config = dict(
    horizontal_flip=True,
    mlp_ratio=2,
    inner_norm=False,
    label_smoothing=0.1,
    lr=0.002,
    shampoo_beta=0.99,
    max_precond_dim=512,
    epochs=11.7,
)
Rows from block 3 of a small image classifier, named by matrix and row number. Rows with one number within an expert belong to one neuron, the router's apart. Each number is 128 + 24 x the weight over its row's rms, rounded and kept within 0 to 255. All counts start at 0. Numbers have three digits each. After the name is the row's rms in percent of the matrix's.
After each expert's rows are labels from the 100 images, of 14976, where the router gives the expert most weight on average: "peak on" is the class under the peak. Only what is clearly more common there than usual is listed. The data: rendered landscapes of hills, water and sky.
# router: router (model.blocks.3.mlp.router.weight, 8x160, trained with AdamW), inputs 0-79
# up: expert up (model.blocks.3.mlp.up, 8x32x160), inputs 0-79
# down: expert down (model.blocks.3.mlp.down, 8x160x32, transposed), outputs 0-79

# expert 6
router.6 092:174121152132119160099122095139141147106112127200106172127120149175139134098137162136119161095126155105155167123140117096119105094140171144108170136151123153103150128156150121142097065131156113130115134126096110180099105133149157095171155127
up.19 112:119102149140125141113142065148121099138117163133100176116157137174143167102151132122115133126135110085118163108136133143185169129136166135144122069149156159118120162155163104152074093131139118156113150124136137134129152118128150072119142155
down.19 113:130118111139124135175114161140171188120144137098112077149090095111106132109131136168156120133100123150104131148157123116107095095162127129132109116138111162072106143136137105156129180134156138100157151120118140166130124104122137104127088108
up.20 088:162098105105113112139124122107161099134116123128121176135109131141084102120178152135147147139136134080137085121110153112151121167123109171120087131106095142133090122167135093111131145123107124123125141100099095174070173125112123094085096107
down.20 093:157109122161173123143090129123121156094158170144150116144132125130113126108135108135142116154177123108124142127110131103105128115149152105127139120175190152124145122106162152144118160156100148109117152136144129090128098098100165125121101118
up.21 099:169113132098087096152087168101129108088115158172113089136132169109108127191165158202104098116133117160125132118138150109136121114116146123110106115142131129159182143122109118142109157143110107147126136103156159129146132132106105140159133106
down.21 092:130130102129146139128104097150171126130146143111079098157107107140127149103138099119125130137150104145111156068132141137129129142144157131146102147170115139090045124103131113174096121103133145137168114122185124157127141132149161111094122187
up.22 089:098135138144124125160107115115110154173078142137138133153160106144094116107101072118108123139120121142158128106138132131118161133111104166119089199102121092114194138140127134139133099113122101188129159126081164117161128087127113140155111130
down.22 083:143138132120108133094157124155102115146150123146129099143144129110165122135136114106079116138109128128093147144094111111107117164057095133127129103142096134119058150086127100147139137186135104125113112147154110112151118151102137089098161137
peak on: steep ground

# expert 1
router.1 093:152111154099135183104123101133134140111130128186112158137134153182142143097119136139147154120152135104159169093137115117110110102155185141111136157129114170086140131157158130134085095139146119113103121120114100172112092109149136106170151119
up.19 104:131112180131153114132139173136159089140128125149151131104144135151105142150114165111118113089151116133167118104116087087126178089114126141109127115092116160123121113129121127123104049194105146151119160106093124163135132131080169150154139104
down.19 098:116127126126186082157146122165139083107110101100138119173168116101113093106140145151081121104117129116077140126119155144110145144113156165108107120110146144147178108124124099148138102130122132132149137119146132111152098133151152124153137114
up.20 109:098156150169132158146126139152131094170106146108148162176153119117091134119125103127117136119126150124111131139166122110108084080111077128142096141192111139127119139124128106164121132121134127124154113145128117194148133147166154121117101124
down.20 100:132084137095110098098091161157118133113130089109158114113143119121092096118164145142146077155117117161146128153113123146163141176064158153120158148119133107140128155154095141144127116152127131122070149153095139081124072138119123089152110136
up.21 090:087154130122141128124144149154111140100135125137144121134104086112106126115106110172097092154146105112128130141181172119159122162122156192094130136138132090109082127147134137146124137125146131149158126113110139177132156146138109138110136083
down.21 087:137079145110143142177147112092146130097119112120138117144124147076135122147151126093129098081158131119090135118154122074141105141118113099113128112132115092111157133111157134139139126135104153113106118063131141107108095143101136147167125128
up.22 109:118113130128066148174121143104138173135101100128111127129126092157132106173084127138082128121159120106133141165120128132098118167072124121107110134146139147133113155123117154139111140168130120162155121133112110159136117140091140117152136084
down.22 103:115129120136125127146140119133101126147145116152128105132111131123139132127138170146165135170137110118154092122176158137129113123133127129118171088121073088124164121113156085154123135105149155105132120147158138104122094163156150138126100113
peak on: steep ground

# expert 0
router.0 088:179133152115122164102129100133129156106123123189116151134117153180139153100145150147135158097131142101138162099164121100103117114143190136120158155138126167116156119156164140147087094120152102138118118124115090168117087123146149100174163138
up.0 093:131156117125155150122151124146120108156126130140117144136098190164132115118138152149147141119070111136157096115157118138112114138136107149131082135157128129138158143110149113106103099124164134165158134152104162176167150120133113125093130142
down.0 088:132146108171157141110133135114113176091136152114138146144115101114123123110171120100121141137166094092136189125141126166126128114108126086165107142124128118100143143132128124156108125112113171098114130107110124148115181098112157105138107147
up.1 107:106113081129144127149084150089120110128140107099139116104158084165118130125134161117140120142172099122114146133157106093126134145097120168148094174137131117134131126138090103082127143186130080134136152113133158109152149141135103079119118144
down.1 107:092154130105123142096127142199164153145138149133091110152102166122106114125112092150129147109144113156132106149156109178136131134103098129124140120146166120148132116153100117106133119138142113197164143099145097130147106153124137145099140135
up.2 104:099124126160109154149138158118116106167062145122121145126125103131102130096109106154124118119170152143115146117142146121124158148129101069124084133072138137105093135115112129118117107083121148147157110124092166136129141137128089137144104155
down.2 101:104104141139094129128118142112097124109112118101133095153130158126118140142125159107096112109131110122106132148110144104105142149150142128145119189155124125097060101165165106147103150113109145118206142186135093137096106131160160118117113143
up.3 098:134138136106110157142175151093123122134169131112127137148160121111115140141139145106128067141122139169180080138105117162095059169185147102136126130116127120124111135111168154133155161079089118139119126149148140121160107129151127117149137136
down.3 100:131121126126117122138130122162116128097077101099117134103123129158179152112089136153144159090139152116108146147116075152165123124103129123082160114100110125112099130126156121109119064152166182141121133161102113090105137126107108153156101100
peak on: steep ground

# expert 4
router.4 090:177125147103132163104122097147138160107139118187107178135124155175136129097145142152139167097139151099150179106165112101111120106152184147117152150139127160092146125158167124141087087125153111130104118127104099163112093129142147098158151135
up.0 109:082135123127155118112133138152137112164153117129092140140137103090136153167130127151099094118114133146124096091126144135127118137150132168169132150163102144138126101114116118147117046112123162093137151131145105145158134099137147127127094111
down.0 102:164154142100151166124125133141161139181183147123129124161129133118169129110118151125080144141140106131156150129117138095139154091154132113102098176117117123113143136111148135135148180126145076147164139112140103153132137128095120117162151145
up.1 092:151107152094107161186117170151112122148130145105104100115138099133135149125146150114105089120113146132098119183111118100101137148167081141095148131159091152104145171134173099163136151146120139174106122139100101165145109111125135141117098105
down.1 078:135138134111105114129112172140104115094156136130126088091141095131130095150124101104153145091122122130114110100155163098107175141147103163106113152086135087160124116098120086093119137177115155132135137086119104117082165109115157074133174145
up.2 095:127124078143124103143128102119125136144136129119093133105108145123140133135124160126133122131095124099140159135083116143119131127162117115111092129128133112147107140049128142114165147135148147145128127109129173159101154112113151106105103092
down.2 091:132102123139121122132112149114134100112112149140135120147109162122120147098116132082116102130115091153121119132145153147118144052145099154155148142155149133147128125185169116153137119108143127115118118101069140132113135127177109108157132131
up.3 091:117125108152125130119135178118101101154136113152151102096152071109129099140171142142129140130159104119109125177145083110129160146141095106119136133131138125166148122131090141125164112137102119176178087112113150112175145159117093141186103161
down.3 095:108150161106123136130139154162159148135103129142113087156114145136117113082132137137121125164116161142111136140145163110078164141112145147129139095123147085151061098183179088141143155111130114136142126120101124135088116128121130107144116125
peak on: steep ground

# expert 5
router.5 150:114147087104126132123182124094121088176160136160118133129167091093141131117106107134148145117117155137116166132171142109124114142145159147138145141145152134136062156100098159190124107098089150122102132148156149136138179133149111096129093076
up.19 107:125111121154116119131116143107152141106125177121108146145075110125154120111157158101123112137148147108125140065151087105148152146103116113129132128114171117127169145160100111101109138120139160092109117154110124168121126135129132085158161145
down.19 118:125127159125124124087103158123136160100121118077122138104084132113137165150148109097120132150117133104119150078140086116102156134148110113188161131128132158130145109191112123093110118163133162150092148125121149129155153136151076121128147142
up.20 106:141133136137129109102147164151103123112102109144108148143150160163168088143116100184127166143143159093091128168135132132119165098123084112126137094131113135149149187128142134205132166093075156122114142132127128117131089158122126152134136132
down.20 110:123180153121103085111144119120106147113153112119090117119093102117103151105107109101111157142170127116108087055100155144144153135112101137143117144107141132139167129136146142118149162128164149124126134138110104118097147120104126129145137135
up.21 094:091151083120122172120137153147108133098118132125129117123132124148120129153124155123161105131096131154105130123129123121127143140092117120143115136111129117140088134128146088137158145125150131141128165113104134084155096125124153101129092136
down.21 097:100142169150114125104127141173138079150088140120165122124137105109110157109134144135118114145135085121117141126117114139141162134145127129112136119135139129125118067167183144132135121143141137054140155129142076174139100115080137150124155146
up.22 089:151154123159137140155133122090133183149101081114137118099125075092138114127055130119107077131128141148111118153128140122088099129143104140138142136154127149135150098098189118104105114093105101099094124138127126124117153067089139133153135148
down.22 082:168110117163152145143101140081105126120106137133124157094158182132129127129155081154158139142098128098108140134130130149115094108157163112122108141146146120087084171146156142152087124147116120110125100144130116157160091123087079143147131124
peak on: sky

# expert 7
router.7 090:176140154116121167108129101141136150105118123203100165125126151170139130089131144140131161095150135116165166106148114090121112100146182141120167139148131152095142126161151137144091086120155106131093128127114122167106098130142154101172152123
up.19 093:097113124141151148155106146137119145121117073140134116117101101118095104086133141162135080144132134158127145115094115127134207158127123114131067117158109096125129162135124125146114081104108136130159136118146124100129107093099146101153099189
down.19 093:174096151133116143140106110106168091129148128139107100142127116121133125118112135115110129114122135125142152154137150116143114171113151125114145121132099127138118114090144094106134198189122170107124105136099103146146121153186125103150134119
up.20 094:099125114176128164140104126126145071149101159095118107096140109152157125139124119073095119123107150148085109177115156125140113123147127139173103126112157124145132126118112120146128147183144109108148090135131127130147168152099162132122133152
down.20 092:108106139105118093074141147128140165091162099113128150132126117131123135113128141148165117138083105135130140125134132134128148128081178126130126127138144179107097137150120148074111149118134140153110093096121107096082091140131084144168106100
up.21 086:115089114139110106126169138143132100137118163094161101183115117136099114114106140102087119118098151175075150127115123138119141134131097109110086158150142139130098114092154115121134156148122096150169102141163158152126112123120133123112132149
down.21 084:123117071125092181095098119103127158118173149129129132099100111174174117131067127146115128123153068152100135157147143112139132140089126136129133119111116133122126115172127122119112157135129166083118116141116140166145146113139164093159131111
up.22 105:147121118109148140145128104143166083147134120137101113143108121100140124141146110131139146135136138091165109128116088143102097082149090177105142120092151152118109124116110138109146150112129120135137161142125126117120151125128143177152073153
down.22 103:133150146103158109095117106107127131117112111124128127134112160106089099172117115105134112125171120138100122068138142108095162091079119150123155177125147156090145135090102154123108142130119121122101124132148072160150107104124138113069172147
peak on: steep ground

# expert 3
router.3 093:170121150100123155117132103140132154104131129188102152130124142176138144095148153139121159084134145112153168110139114088102113097140193152104179146142133144090143129148158128158104101106163104120120123117107098165112097115153148100151159128
up.0 099:128144126132107108138156101065094080099122143128143113154112144098119143131156065095126095153109152124120158158133151106135144112125149116104144157104107118103116087153165153131159133152117140174160145170144148136107174130082147136148106150
down.0 086:099096129149140107129118105132159119143094108149116127081156141131172126108117126141131100129120136145107170164128130170142126119143124115091102103136134164104119109144086128107098129077061119125121109133140088134154147172139099105087161112
up.1 101:116100169159114115136135141150130102146119145130140109136130181168097121108122111169094090152100094112118156111121120137125138117140131085126120134174147134156085136107111144122111112106117126150108145186108068139102069117128161110132115145
down.1 108:155148128098148122139089118128095094137132152098161125086146105126116144138148146123117109124130165165114116123110131121109121110167131122104125138135084136154122148122163092092114133103165129094110097111129094121156145146103156127125139142
up.2 111:186127081102111124148129164077127085148142143092135127157124096099112121169146182099116118117131133154088130145149176119087120114093190144129126113129129119114140100138142143114108157129067154092138159151141134100106097156157115158139146130
down.2 109:139115148149197115130102150150128138135136119134090128155129136107150140102104147076137145090187175161157164110160145163166119174118111135158136142074106128105147109151116104122127112152123094131136061133117115119113102126133132098110087110
up.3 101:120115127109101138118074174130165113150145125113139132140118123137161097108119131105088106165120096125135113174106122142126135142146128164142144108115150117126088124087100127144176148141109126131118126162137095164144067134145112172075155152
down.3 100:131116145106147153145142088081133118127143130141113133155086133071115124160112093093155129159115158118136123083130148183113151094077116116084135109152113146141117150122122140132120089140182097172101095099147106117092156141115105110131115147
peak on: steep ground